A small image classifier, trained from scratch: arch convnext, 16000 steps.
Rows from block 9 of a small image classifier, named by matrix and row number. Rows with one number belong to one neuron. Each number is 128 + 32 x the weight over its row's rms, rounded and kept within 0 to 255. All counts start at 0. Numbers have three digits each. After the name is the row's rms in percent of the matrix's.
After each neuron's rows are labels from the 100 images, of 14976, where the neuron reaches its highest value: "top examples" is what is common among them. Only what is clearly more common there than usual is listed. The data: simulated grey scan slices of phantoms with and without marks. In brackets: how many of the 100.
# fc1: MLP up (model.blocks.9.mlp.fc1.weight, 1536x512), inputs 412-511
# fc2: MLP down (model.blocks.9.mlp.fc2.weight, 512x1536, transposed), outputs 412-511

fc1.104 100:166165159153110125166174076161088117067136152110097140161131094119143135084188056085108030060181100085101093181165118172141155127104145120147150122162070203096161152049119072133138119097156130094122099086105129117164111134105120125164115116103119128097227156144106134125154160151159155103137155186133
fc2.104 101:099095111147232114107173164128174113187170142122177174086115177098076085116113145090163125149137167073124143099139205169166116107132125148126131138168150104150120136165162087102091137165120114077116132136184200174075164153118162086107123143152063141080091130123144211167117171119147093198127189082078
top examples: ring (100); side: left half (88)

fc1.548 094:144150106086147125094176106140119153134081175107151100118180163094079125063138198131129127190109174138142142174100143157165159159128115113108118077077114108130151183094118107061155123133078217166106133151152102098142109135086104165117137152138163137106081087104113065113103186132101156154194130086110
fc2.548 105:164115146155255130107131129124086126090111155110167112136162073168103124136145155116136113121152111150117123158147255126128140122147134116127134134128128125148174163110139151092120131121117138111101120171114117132171123134132107139117140122137089093136109130122140127149135131123087096255131120117116
top examples: streaks (64)

fc1.169 105:154183210144137121132162133097123144092151046123216128170151134076126146134156122088189106143163116115092075139111108098122084197178091057140105107123120123155158122177129146132097076139165159063138086154160114120149109115085115111151070127213110094158114114153133185140183170092180105092128127159196
fc2.169 112:108108123155255140128122140105146107116139079141141141141140130130179138135124131142101109077112117131110150127102220135105130107075135118126114090095164086112113131149073097135134156114155136047103148152140158129157116120126142125165116128163133080154151145124115139112113084116126136230156119143132
top examples: head (100)

fc1.506 097:100189082071118139155178082168101087190079120067100093085154107034146127121149165176099116119120088085132163167150101138137161141097115153099141166146138141099119079139099079146175204157093119168064141123143156136124125198097156122106126161140134125109155118111095117108112130119104182123067108153076
fc2.506 109:135084176128255098135111121105065139118134152135141162125148080139112158138133101105167100136134080080140102137160255101097154151148138137168125108096143157172158153122119169121132180096155176126106125142091095116168091100142116136100113104114123128149099128107140134164140176133100131231083153110100
top examples: crack in bone (95); chest (72)

fc1.338 112:161237100076108132129172104125127124136081110073148129144102117123093116135178118147101167062149117109150156165115145150093189158175111186117140106121104152086122171090136136082115127152116150166141140132205089151158096162127064146112149107075124082135153071051159122119121121105119124133077103155194
fc2.338 087:131122161148066101144104158172071124125162158131144185078121090150137117161111122140109093159136074142108110124109079126139129170134166147176116140165125114161162119112119099120138132150134120103093135168184141098106154163129131101107123125076144081146126159107080146165169180118116164041097161124103
top examples: dark spot (57)

fc1.145 085:123177125085126121133168100161115134102196098131177184149133183104158114150171130107162068078167171094100085173133110149122125150159075083150136114099108119174176110146153127140128108138137138149111160118165071121059161174077192155169091123112136169107122169106117121147154104138151185116121085179112
fc2.145 107:099120113147255147119152121139151141128103113127132123122122144136150124128141135109097149091131141121142127113110255136137120097114106128147122120144104099115118120130108109150149096144114122127136128151119143122113103149142129118123151123139136114155148153124136101117119110119168139255115139138125
top examples: streaks (76); low contrast (68)

fc1.766 101:135161188128138126132120134163111106196134087142190119152113142081111192115118133077157103131145142096086074130111109084145116157126160083148116073082131164111145113101145109154080127079164153107089095129162119122127168101082162120162124113136122103153115128097111156111168198095130107125133077147100
fc2.766 115:092120134164255163133144114100116158100143093117143156122128102144175139158135087114111109107119098117107111133107239127074131154121118149174088092114138143121130135147094099129132153104159144119102126151119148093145129117109152138148140103138124111140159150112107119162151113129136137255115136131097
top examples: head (100); crack in bone (55)

fc1.71 111:157130131143152165087147089138144147142144171129087147117139144069100087122138175184112146112111162152115088160103162121173099171162124123108124115115145135111132104142119105153135154161127122127140137109094093127100186125127092124106137141083119045135097118177194103159127171138059098116170110120172
fc2.71 079:159128147148073114071085144096116095118147091129144156157113153119122113107145126156143103151148191099147126132120086180124109178135127156056082132127066155125123134090117141120055107146101116129156099137108141182120120130069180146106137113178076104048129122090115190141124160198105090137132205077154
top examples: several spots (100)

fc1.376 108:149149214158111110132151121157114134120114062108243108137139099108087159122094124148158124163112139095086092065120128083139108108173141092130142115082122099123172145144139153087128117113165120111122098137106155097103185153087121119156122155162131168175073101102157113113133127140170087142115107118171
fc2.376 109:094141136139255097141123153097098134119143127118196192136108123163157134136132057136158070116151095146121145165134203137102141147101175141109136078107161124141157175121113145156128175114210140085126154122084131143182136120126135157168128090139136119131169108124113164148119144165084142226128143166065
top examples: head (100); crack in bone (58)

fc1.57 094:173182044116168137117122158121180197145102194098111183148126160136101210079098180166192073159072114110128185109063120160103071137108124127112085122100124089140160120143181113117129101125106120134109172118119124078125195111121136158117190184097138099099157137111170116114095124102152156105145174136067
fc2.57 108:129160108165255101124126103087125122113110128110131088130152133156132134105151134119089107127154125151116122100154255120122117124148167120142108116151111090103123138138154118117129104119118143123124129157135116145143092142168095116141138127119087123136111132144139105160142148124138089255145108123118
top examples: streaks (73); chest (64)

fc1.295 090:143227098087139136154174098116123181154167115136151174133134136142126121088120166151126045105143182094221101113110113150116195091156086123094102097088104064111158210167108087132102145158120073098068128121135112120081137117097200129144149141091128171072121129093148082136145157156150139115099098158144
fc2.295 110:087175109145255120174128133115139118122142111114100152115132168153140108121119128128111117120160127162147122106114255131134104110143130142112101118163110089113115131150115133162150106130132110159145128138150123115110100184182109111146145133120117117155127109144124106135129133140132129243120104131124
top examples: streaks (61)

fc1.144 092:155117092131116112117149112113143070218160108057147125117158135100151125076107156143101175107130131109149200155071104094153107177086121134132158127108160189059112126167119156112086122129072149129117188119098078158209147115125184116090105157105132089108190118129182096146117083117177118122097126161124
fc2.144 095:116149137112018160190114100080138118103089126141107153071072144148136169140088132136111166139159096136163115109132025161135137144180129105113108141163113104125147108141108117132156104154104085170112157090147072116104105152148097146123111156114158168143159180127071095131147143158126155048124086187153
top examples: chest (100)

fc1.287 107:124147098097137096133147136147110121144143153094118120122154171143154145127153115206110079121188134121192120186161166172124172092153159089153139114083110128122151171112152170140123141063078182129145068101179153142137127147102145164106105156131114107160109113107111125058058092101129178131126114135113
fc2.287 088:190100160117068183124089143195145119103145110121141121078083128187124140162133103104099153152125137035097147138111015145146125150181136151229126114136118160144139124094105142131133161184171128157129129161127107120104174155116103136136118147140192146109112160098153108134110169110110182078095145144105
top examples: dark spot (96)

fc1.86 097:148098126104117107187146126127117098146034102144104093101160147124134130135127105138146124160139118140151144137130120133134166126113141130109081129154119105141048077094115177152133126125131086152101116140109105129167107166115138158130165097145119052118119159106112120089107166111116139122111149131137
fc2.86 107:132106128112255139113134122120144158107124121131077101121132109148117161086115117183123111071142156130140137128170255118143112113140133115179087131163104126161130137141146128154144136113160132169148120155110112139124144109154117116076133116149122117096122130151155085187173119107150109235140094130126
top examples: belly (99)

fc1.549 092:160192063099134153141153132121145154151138144145162169125099136122200146057092183133187070080053177108194164132123123159117168152160125101117073085092096052094160157129160086132113128117090104114096162098142114082075185138110171119092152145049140139122111144102177069126122168163137126103093107166133
fc2.549 115:119169147145255104133115121128137134125114145132099099107135140153122112111134151112128113122137127164133143124128255138129121102159139114137091126113129123088109133123129130153139111124123115148143132139128132134138141150161100146142116114120121134134130116141119108146143119126126121255113110105135
top examples: limb (57); bright spot (42)

fc1.95 106:124090103168110195106148116177127161078144124128097183110140124097128107134073167148127137129084167116118196147148113157129193140118118095149164159085117138150102123160147190128065125079111141122170176125097126164084163175121163116147147151172125119125128092091157140095071153147141151139044119110153
fc2.95 103:072157151121255144135104144153103098113140132171029158140153099140155153097168129145092081107099133148140113166143223072059118125092116138178152107085169187154097137116120116162150134099185135117154145158082118112186139080166179105133151087119165137136124148145128128169159100073166157217100115120105
top examples: bright spot (100); limb (54)

fc1.164 096:150120102093113126160140115123110091143050103131128106118151116151141120140108122134145116170168089107122152133128116154130194098108153137108102153151173081139052107076095141155136135144138128196113142120130092135170117187119137160137179081118096086084132112129127131103108150108132131104113174147127
fc2.164 106:133090138114255141102134114120127170119123120130099108119125108140113140079123109162132110096162166121158139160173255128127137114146151124186089104157109129188134149132151136163134135125163114153168121163103120135126151132154127136081135108136103131112120107134170089182169123107155090237157100129142
top examples: belly (99)

fc1.93 099:185182120107077119119189094174135111137092147120154154097133130090143182094177163201120077142099094158106088110156176159120162160088111119086121060058016139137129116125121172120080179147094134151087133153123121124112170142112108153077180207093077118125144129142136098079130151121120129151053109142221
fc2.93 087:103104130149030160144094145099114184106163200108133117111141144111138149137099125151156157131075068112157128140092071099083126106041050128145094124115172169100141154085094133138111190178162167101120107120129108090148129111087143156123141069103161169107160127105141142152114095126169140042096102096135
top examples: crack in bone (100); side: right half (69); chest (59)

fc1.222 094:154126126103093104119139126118129084171151082114152130112185154085168135112115138161126151112131086095140173178098107103154106201109139135110167131122139179150131140138151128094088147198064156099093182133092077144156106129156158104100128178144170087100182172109123124122133108143190145155073128164126
fc2.222 094:085134142139036186184133091114132143137083124173090161084064165156153221131072148171123176124176095111151106117156017147162135145171125101095087151164090100114140103149094117142169095146097096161115146087142099100085134160117113130128112153109156214157148159133095116112118134165113180034146098182134
top examples: chest (99)

fc1.237 094:154204115082133156123130149170123137163087126103136091166183099141079154068122180166083142132129123098130170201133124172129115145131110183142150108164144127149140163115119158147105144118068197152074124112155126144151117108108087151109154175133117143094111152083123074134118152150143173144126138110097
fc2.237 102:121115169100255124111087122097109167127107129138133129116123117157128145122154109094128085162157132124148144141163255111129150132141132121155115127121111164145144158135162137118109140109143150144130135129123108136147116083153124145118134120131122127129094115121157117177159159100119114255118149102117
top examples: chest (99)

fc1.421 100:161129165170150130127144083100081177136080156082188116199126130048150149122093160103168092132193132141145090117187108158116069124110125063092170130113126121153168109161202129153122139098142115081171153121121143084116096131098179166179107137149166155161139143192137111126138082145101124111123148151160
fc2.421 116:134135111137255146136069112092143110110120086133157144100117165152159147132138131143118113092143119133121163130152255128159111125112145110119119108139123101086132169148107132157125116145128099102106128119118142124143126168088122148185118132186135123153172123130122112097087096159135138244148119170152
top examples: head (99)

fc1.475 087:168175067085156115152152079094105160132136172096138170124085165083136168135111163137120054113116135099163093147125127191145103140143089057124159160100090087139136149099136124136153142128124093140130166096149082141059180127087221131159181178118171138126088129130104072116121130138141167106094112135098
fc2.475 107:120132108155255143140119116121127144100109124141100101132127153158143107125135125133114126114142091124129138120138255133142098119120175111112125118118138112102128148128124136148112117135112153152138142124151135108126119171152081139153159122134126136127120129104123105147137127135127103255123130125123
top examples: streaks (69); crack in bone (43)

fc1.596 093:209167093095149146117104168119125145178062163153179146122091124132112137100123243149133106108080126091228191146108102182084128110170062168104096106110115110133086200111159117111103158084106080114108189104164123082100106107144179115164189138132203131116090112051115107134121144153153149119118128074129
fc2.596 117:095170157136255102130120101095121146124131139119102125117132116139119115101139127107123091163147129170140135113186255121136106109150153122154115127126131132130130153162155117137120122138131141141145151124137109118141127146177098126123114117095104131125122118140146122170158156108139107249117134119109
top examples: low contrast (98)

fc1.541 088:201173113077134123115120109126111107128113166088153113071130126116156132130102122162115075118108110093202096143122099181139164118149070125116105178109085121103141202107148112151147154149124085146115173114119115093083099106138193128153163144115179134112169157068096103128142109158106162117108168162174
fc2.541 103:113155147139255107148120137118131149117117139118125124100120133137131111106126113133122104150177126155151114103151255116139112128132161128117095106162135102113153135108132143144118124137133157150142146101121116122107118160196095153115124109113110133137123117106133125149115150179109109255114135128131
top examples: chest (99)

fc1.61 098:158128136099135096140167087149084142149073109106110098101159128080132157069142123175089095147085073138134156097113119136153093112117182137111141127096120124087148108122135078079188132211151061133146102159141163157158094159098131145121168110093115055092131175180137138109127124143158157126094102152110
fc2.61 093:126090160136255129129135139139137172121153160107115153075115125155144145121129098148113124130148153094112110111122255139187104146147167135150130127166136104162135128155154157146112128170139087149159127177131112123117185157123077098114110144170132155098094151140110115155079127146118124180146131142115
top examples: side: left half (91); bright spot (79)

fc1.652 111:133132096100102124118185075158117137112102155065078125123085131088176171134171170134082149107107164155162067072105119111103135119146145170134126109062056110131155189108098105151189134086122162139185092140133150074181082155122139166125093115114089144165135098116154088114088109132129204142104095132096
fc2.652 095:160102136120134183121139146125144144089139137099105124093118140153163179113116109192116105065133083107142148156127084092178144122113064063145092143206132109159119144122114109141201159119099065167123064140136129070102173156116097143078074151124115149113134085135122103164148069162139120106162055138194
top examples: dark spot (71)

fc1.89 120:122147057082096194126172139146115145106126179108145104078119109151073111164141160178118131138111104129139204119074127124085095152161085113083149116136112125060135162163115166152170161117114112146226134144228149140180121083122120197135145172137143187140159156184134066119036090136084184170119144104092
fc2.89 122:160131091164063146144149145166158116159118129098128118137122164115063147100093159113189146147152081091141130111088098157175179090166104102132118155170136060112169180168148118089166144137105144044065135086186143089112155137123139110117109177080097130170085117145118128087121117110092107110136114087139
top examples: dark spot (100); side: right half (68); limb (56)

fc1.557 106:090098092087115145109105127124169151140136142119131142209090212087172119105081174122090140111108148160120091126111155074104134111155148108133100134141150150124085134127132185202117148143108098092211121117136083156120121123131150232138092165131129108159163131160136078105073144102125141124128138114105
fc2.557 101:098103100132090103119170144121161115167112115135167099148152211104067130115092182149159169172135137103130131087098108180155150120150087125132154159121164024115132105193155083094136108120083125108096175115163126101108087124161177092076090152116105138119051136160121141057123130124155108111141150102108
top examples: ring (100); chest (68); side: left half (68)

fc1.629 093:100112128068132151123073123061190101135099141143156141105140167147102134151118127124206128113147128095147180181127136128101138152149069164141132140140117105038054089127099127106102084112139144091126129142159113119191054155099116188136129123145129161132059134102112132140133143170110107146150150068173
fc2.629 108:135106140128255124124111132082078134102130119138130130101117116145142145112121138138157133095128133112152157140164255114100146138135095092177097129156117105137132117145161111129130107116123142133124116136119137108117149123112117116105128116143140134149109152136118085123159107122143159253132121149128
top examples: belly (99)

fc1.737 094:138170148060155128117115120162163138162071136124159087144129158129125071111128124103008117091151128134107106112119113121175140132129132123093126152153141169118128165144085149065169097136149112169129155190128086158121117118088089139148158086181131130151126164105156153142139186134182089168129140080121
fc2.737 102:125111127116255129137122111115101154119150137106148143129145098139137151123147111102119117130121104115088111144188255131115149156158139122107122165106095139151149093158128182113155119110128147161129116126080149128136119143152117102079123113113126130108122107130108141133142157151134111255142142122106
top examples: belly (67); crack in bone (37)

fc1.271 090:136190109111132135125109112137153183128055150104185132144170136140087132097102187141202084155091118112156184146101114165142156161102116182133131106127115150143140172083112099090153107152102177151073171119140152101133181107101151137161188131062164060096109067087150066118105146118102198156118180122095
fc2.271 108:118130170132255098133101115073108164121116127114155123132165118166135111131160136109115114126163141131143126103141255126124136120147158119113107128129100118129150154137121129142129107127115143106147141167135121131143097139178100113109131139129102121146096132095166097160130113118129086255139139140122
top examples: chest (100)

fc1.494 108:096110123141166147114076076134132084140108133081103143153132165125156060093103135159122139171124110101169153116132161104169166104079095124112088147114145157130122162145151088101101119113093102159114170143087203105146151085086125122180165143052112103191125110111089056087061111124146146143101140081137
fc2.494 087:172134073141020141101153155145126127106138118106079105160133087100165119162108129156125132140121137161110123119107030120126152209138116097138143137109137122149085143146089130139138143104131141106078125154156104100166156096101107143109134128123144141143136069101063115118123137099161147035130124153155
top examples: head (88); bright spot (84); side: right half (67)

fc1.361 084:116133109086123140126113124106178156130095180093140153157104166110134164159108185101124106156089163143136155101107115084142149152118114098119143097086153127138141107119139105149106142125060120105139127144143086112120131073108190175071143094108150125100162101137156176082043106082132129115124164122141
fc2.361 088:107096132163255134094096106101118124144140102178173097112135170159106167096167152078112091144117172127115130141135247113125160154159166166142103145129135127136089102110150135124126108140126129115167139165105174148150148105127152126118142129140113118082081118125167137117161113085145085255147164103128
top examples: side: left half (75); chest (70); ring (62)

fc1.707 095:076167075117141119136080128126128116140027103135137087111171130181090128070091142186189120127111063097151169136051112150173181101123122171171085132140156106142093113147151055118075121161105191163102112165149162123140138119101157168112158127085164100049197158140144116124086152161112154162118198161107
fc2.707 117:140122151138255133129132108110121161125106116123139115119129145192117114111149137137122112116115133127130153105138255112129137111139110101153122127149121101137123134120150119132137109127147110126123115134112123128127116109167102126104110133109124109134114122144144102150149155097139123255135129134148
top examples: side: left half (88); several spots (55)

fc1.577 096:103145126154086120137137128139121104109083083101133153127156118145124143092104160099145137150111118083157188148044139109126101176155138175148168062118182179111158176134143106095123147141004206109119106134091115110090153082120152091112173157148103120127153144136134147105138092162148135132125109150104
fc2.577 099:076081155127050178172132077083138161123100119182107124096040176168184181138083127156127172101154078074120133106149007102159128125146112114135100147169075134120132093115102130137162103161086046157134122128151112093083159160113094088128130150121154170122151172135073092108114142158127193046161089163158
top examples: chest (100)

fc1.561 102:152111111086154144130152098203073120148086113115141105087177104065140139125109136166105106140063128104149171111120104144173099114138169169127104123098108120147106103161106123095151131139130139159101128170147147169164126152136171144145174099123116074147187118168106070087084118140131125127079125158112
fc2.561 108:143132126124255151138132111117125160103132129139116099112129091133136208092104116156107119065134110156154148143159255099149120109150139071196081140153115132174137132139134155154169125094120124178161128153090104079129149128152082125103136143125145116132093154153119098164146117113154079175177062157129
top examples: belly (68); bright spot (64)

fc1.167 088:102184103104145123141121112169200111125108104149116122128110140153094166096158182120147101121101098128129106151105115126128180131088122073144105103096132147090114138163164101140079128147069192116105136185175107147201162133090137146157161118130130081113192152096096129104041152064142117152153135139130
fc2.167 093:147091124161255129099122101085105127128165133156167108123152099157121173088132156085108103136111142111126138136157255117081168154151139153107122151120116152138121116110157146134116103124137150147164140178113120138144105091115122132129137102099124114095107115140141148131154136102142089255129151115137
top examples: several spots (93); side: left half (83); limb (50)

fc1.72 119:126189169061091140178117111188082161117089110103171110121060076150055091162157103117118125129105107131160127104132155166120103139180033184116074121106111166076147159114088087133138165122124105158213160104144131142160141169104072158179180137148134126130143123121125111144121069153069116159124118138136
fc2.72 099:183145145158099110164125196150105102158161221078131168097141104101087121127090152137139142180136082139174062123099071153151175178138166185077137090098146127160178168093136169118175180142159143080110124092152087139154071094130127110132131107105105104134078125094112175137146222128073116136071156117093
top examples: side: right half (88); belly (84); crack in bone (80)

fc1.598 102:152150162088130170106124102154160154181073112148117149097165166111123099161124041179136117106135160123107119099130090082176124137137122134066144133084107105101152159135112128049131120197127097195121196154166124155100115160100091113106158110132093103156087141104158137080146165105162154156126111089147
fc2.598 101:063082199142255117123129164132101116116116110180108171110129094103170169092161090082095088139122105082077124150169252090116105145119099101147157154113101165166144082098118190137150100090157167120154148136082092133118112113154088112099142119136138111153122172104146122171109116090129135200153130156110
top examples: side: right half (72); chest (71); bright spot (53)

fc1.683 083:155200133092124172092112125115144127179154127160184120118190147079129159148118153105117109084105129124172132097045119134155135180125100104087088115094134093137138164088173132074116125164134156171096172145153046055112141106091102147131161122141104170140113121084153150120087112120152147113149084115135
fc2.683 108:145133162116255122136100113122090146152133126153133113120107135173110158120162113081139097134123119131121140138175255112092127145158117123160098120105073158136128129143126125152168117090143147150147122152082142132116109140165158140107133102112134117127112123123149149147146153109135127255136146114097
top examples: low contrast (100); limb (63); streaks (61)

fc1.320 118:132166089088119158107141054183158081172114159056084158174129128103150105096183160212090133105143180131197168133177171116112162142119117139116115138137145173102117162150107139076114136130113150144121167172130114127181146131117131105111185163053125116168090154121142056121081075081163109146043140096170
fc2.320 086:119103166155068128085137139113144101112104095096126091179096091133140170131125120096139146153159110125124134139142068153143119182119136156172178131159120145176110100108053158105113144130148154120112111221135067139120106152144130128099159114135164107133102079108097115136156138124138118047135130151160
top examples: side: right half (82); bright spot (77); chest (63)

fc1.718 090:113137116157152113108105128105162194167094132070190105125131102100101090119104106095181124163097176162137053104135121104137088195109086097102163085050145093117153230168163078140156045109124159080109112154181142153079143107083133090089101157136143172167073079114108096119131131090124124149154130133186
fc2.718 112:123101116126255116131102119112124126129114122132143124101121107211134132144166128119095116104126127127122118140122255121093154131130133100157120082102136136118131151120123124132130152139145159144120145173116147128184119116129117135145130086138157149150120140125154109127133107099087146255114129134128
top examples: crack in bone (96); head (77)

fc1.491 091:080139128159136088149100149169073182133121148105162113202126112150130114136112138153127125120188132130097090108148121160125173170144111147155142064118183175145143129120106152148153146109154132092103175121180181136129106118084185096138092110148148155119091076081148102148142142150102123123056147145175
fc2.491 095:095101094168255163128110127130126148147091139157143126143103156183134133128133165151116122110095113134136158133104243128094112100113084130126130144133132124119114117151111114130151119143110108094112093125129136114132122143103156112116123156147135150136135103148118102119133095127118126255123125113154
top examples: bright spot (91); chest (57)

fc1.239 094:129162103118124146093175097171139110180082128059143135132154112056175148101146115146102126090100091127129165117134102131101153123106109149104102155187091134081149119102102166157142156155088137128078127160162137163116149173138155122135148171146124126101171117097098132113124137134110161141098117182122
fc2.239 107:138076170129255107143095105119073137105134133120142134138157103162108156145136096090164105145146095107153096130145255092077129164147127134209112105109124140167154143131137150118123143103132184123127163128119110124144073122143113114132136088136132147166085120121136123154151175098096135229100146132116
top examples: streaks (66); chest (52); crack in bone (40)

fc1.733 107:107099130186082149140177158122124132119154082121123056179098106149101115147153113157099112090128092108133169162128155184125108082144120145143137108106140146112096068152154132119080149115100126127083107126120135147063142094101119185126106191082136080136115099158151148091059138127083088123135155092117
fc2.733 099:104082154152039160122094127174107071111119129177041187132140080111147150134155127177063108132081099115091111166129067053132106141066111095137172126108122184133108100078091106142182121089184138126142122165116095088145124100133142108153154136098182125138194171115108109176162101074155146077117092135149
top examples: bright spot (100); chest (82); side: left half (74)

fc1.550 102:199095191139111177171123107114183163142141183143090178119099173098156096115126153122134156166146133139077132112144177098088151116106158118144117136111040102147191171169091145137148143169126063103197130108180126174068139144067119137065071096055195095137110138102164120000129124105153138130080126126161
fc2.550 103:105081100115155171147105106181101099090149136158120155163166099152164176127128158177096132094082049118105182163087149033144177100077152075199095118149121119117181117111093124138200118090141159077141138070106060046120148101128123133121140145060181166179155168132133105143086078113095121176113065149167
top examples: bright spot (100); chest (77); side: right half (77)

fc1.50 090:165155053047172160139119116141137151187089193104120106143134164112082156072106151168177092140129128102154200118108121144142088130130131152110078143133125081110167102161144116052160111113110118126071162095135142080126188155086147153122127173145133139139122121132166102124084159123112173115134137125096
fc2.50 105:131129125156255105136110115109129122095113113110137102118115134155130094111129114129107125136136129120135129131134255141115150112140148103134132115123133120109128144139152119108122140123121154145128139160135133113179114132150096116162141106135110121146127125118169102165126116119117117255136141136138
top examples: chest (100)

fc1.168 096:153120075083098141128122135113150135081087217082099115112135114095088140198152184128119112161162147157167121140143124217124163120133141115076167101150128106135146144112099164181157153162150162122117162155114094157174146158130160130100153131089154142058138115139147086078077146096122184135134145145114
fc2.168 071:128087163096057138172117096107119137132149167101078131131103118174139169097148114107172147099132091125177160108172027116105156095136103092175087128161147144146136130168148129159160182151151127177099124143111094071113172158153134157063098119104176149087089092157143144172193123157148095067197101175183
top examples: limb (97); none (70)

fc1.484 103:128146109074129135119085103139134076161055126135154139198177166109107064074117120168130139158138130113145107083096189105142157159112112128128128133149169143119095166161153079066120115126114182128177159090150171138202157153129159126141140136083143051184164109089095067129110089115121118102138161054175
fc2.484 096:158120112156000114125130150172112138139126121117107116120141109057135141134115135172119138171119113121125133134118069126084167190140134143149127136115151115118084140100080117121134144153143146114105149166152119138121097106129130135088120099088150115116134073123111083132148114100122166006118108091167
top examples: low contrast (54); bright spot (48)

fc1.631 088:209172123112153141085117124108155134185062129161178117122133079094110191113113219088125111121124161144157138123105112111145123147104114085089109087064168090143129189132146118091113138089105158146098149149176073092126123075084136120122184094137132125155083121099129140139143150115127125135138133115146
fc2.631 114:109128152140255111118112111102109127126118125132153131109117108168113122118155110107127097125126127148143116147158255101098105133156138125164104117110109128120134124110149137115133129107143126112139119146095140121162110120149122142124124095116121116135124133124105125188157142112146118255126118124118
top examples: streaks (64)

fc1.523 100:164152158154141123108187071074156141132120143170089103176168136108106146147163108111168109158148150133089124137087120093155155187172110078143100133174145126156176095119121135062148172110102065143105103111128145143102065161116150168143112181122146145174046109103146121084139197135184085111137126097084
fc2.523 103:138077116152255148129105124094122100117116093142132160133196133167131133135154085109099105126149108090144117125127246099128144116106168088173108087148122150135138146122118119131099129114108174098152167163150119130155148100110083112162181138119173122127127117124146102174117082098107146255122112134125
top examples: side: right half (74); bright spot (60); chest (60); finding: crack in bone (38)

fc1.202 116:145181087073133113114164094142132132145149132082113154160127166106135098144149107188061149195103172149186062128099152119118077103133169152109100113083151112115147237137099163123123138140125120098136103102115143127179107120125096174130104196099104123064092177171123106101096116146137168121118099117111
fc2.202 097:182105130172152166172141150155147148137150115098119099102155101164129136121176091143123157140124124092098155116071122119152144162148145127144152121175104096125111152117099155116156107140125133095093123117148073122123158166100044129132103154119161136157132106133163158119081140120109113121119139133126
top examples: dark spot (100); side: left half (67)

fc1.507 102:134117185144079068176144084092131166095126112060152155174100127094138128124132174138099074100183096133127137218123097141111097118114115062114196104145121128145183143112137160152143152101111139090225150174117158193175066135123175175129133117120131149135135110115173129108107089116154150156150185189143
fc2.507 099:146114138083229118148108134111153125089127134139166163072078145097152109171140099130112134100158127146119127131152206163154092128139094109072089154176116135140139141143081098097169124123131085152128125144094141134081109144094139137105079148171109088105203162112066117087140146215106162164147122158139
top examples: limb (95)

fc1.318 103:123087151142118093116152144181142132168151094110144099107086169072134111095136132112096139090132081132137056150200108136155188106108174086107149183110080047098121129159152149116131112115085074092165144122127148128056102200113153105193098205143169175104136096145086125077137141121088079134069155101111
fc2.318 093:153163224127136117121127102157132177090111159101142083100118068131180144159143078135112098113118075156127069173089186072081116154131133144131141092115125156100128161062114194139147172161161088209151128175079095109153125156134113149168148067158157143143134147103133142140156068143093153079135108191161
top examples: side: left half (89); belly (65); crack in bone (52); finding: bright spot (47)

fc1.616 105:153156099090136108081130114087098064085126183111130159107116134113112125125213158167118103139124130156158114121142106136111099103108148129101119094145089123126172189097121097150176133118107152168097119135112174097139107087081096167100185141100116153086133110147190049053085107143145160129139092159139
fc2.616 092:182137132126090137136111119084108186069111159097104110093093140146150165085119118125154111074158063135124118202182047111159122123164101088101085146150093147146130129112122157126180146126106056209116094132138145095150119173109140161098080131107121159109146107086081103137136128155093131097189090152142
top examples: limb (100); none (41)

fc1.393 090:100196158091119128141156105104127134160186090125181152160125154106145117170107132124177110089161134093107131174050104116114110140137058067113107094081132099177208132171112155092116134158148094115132147152137134122130101114103180181123136141138118144090152152130129113152149139135185148129119076172170
fc2.393 106:098117122111255166150130126149166141139125100121145114124125156151149144149130135120058164099102141136148130086112255134105107118102094134120108123155116099119125129128119123123135088134106135137138133148115162148106087149148098120134138151115125113133157152142110123088108135143143140255125133105139
top examples: low contrast (80); chest (78)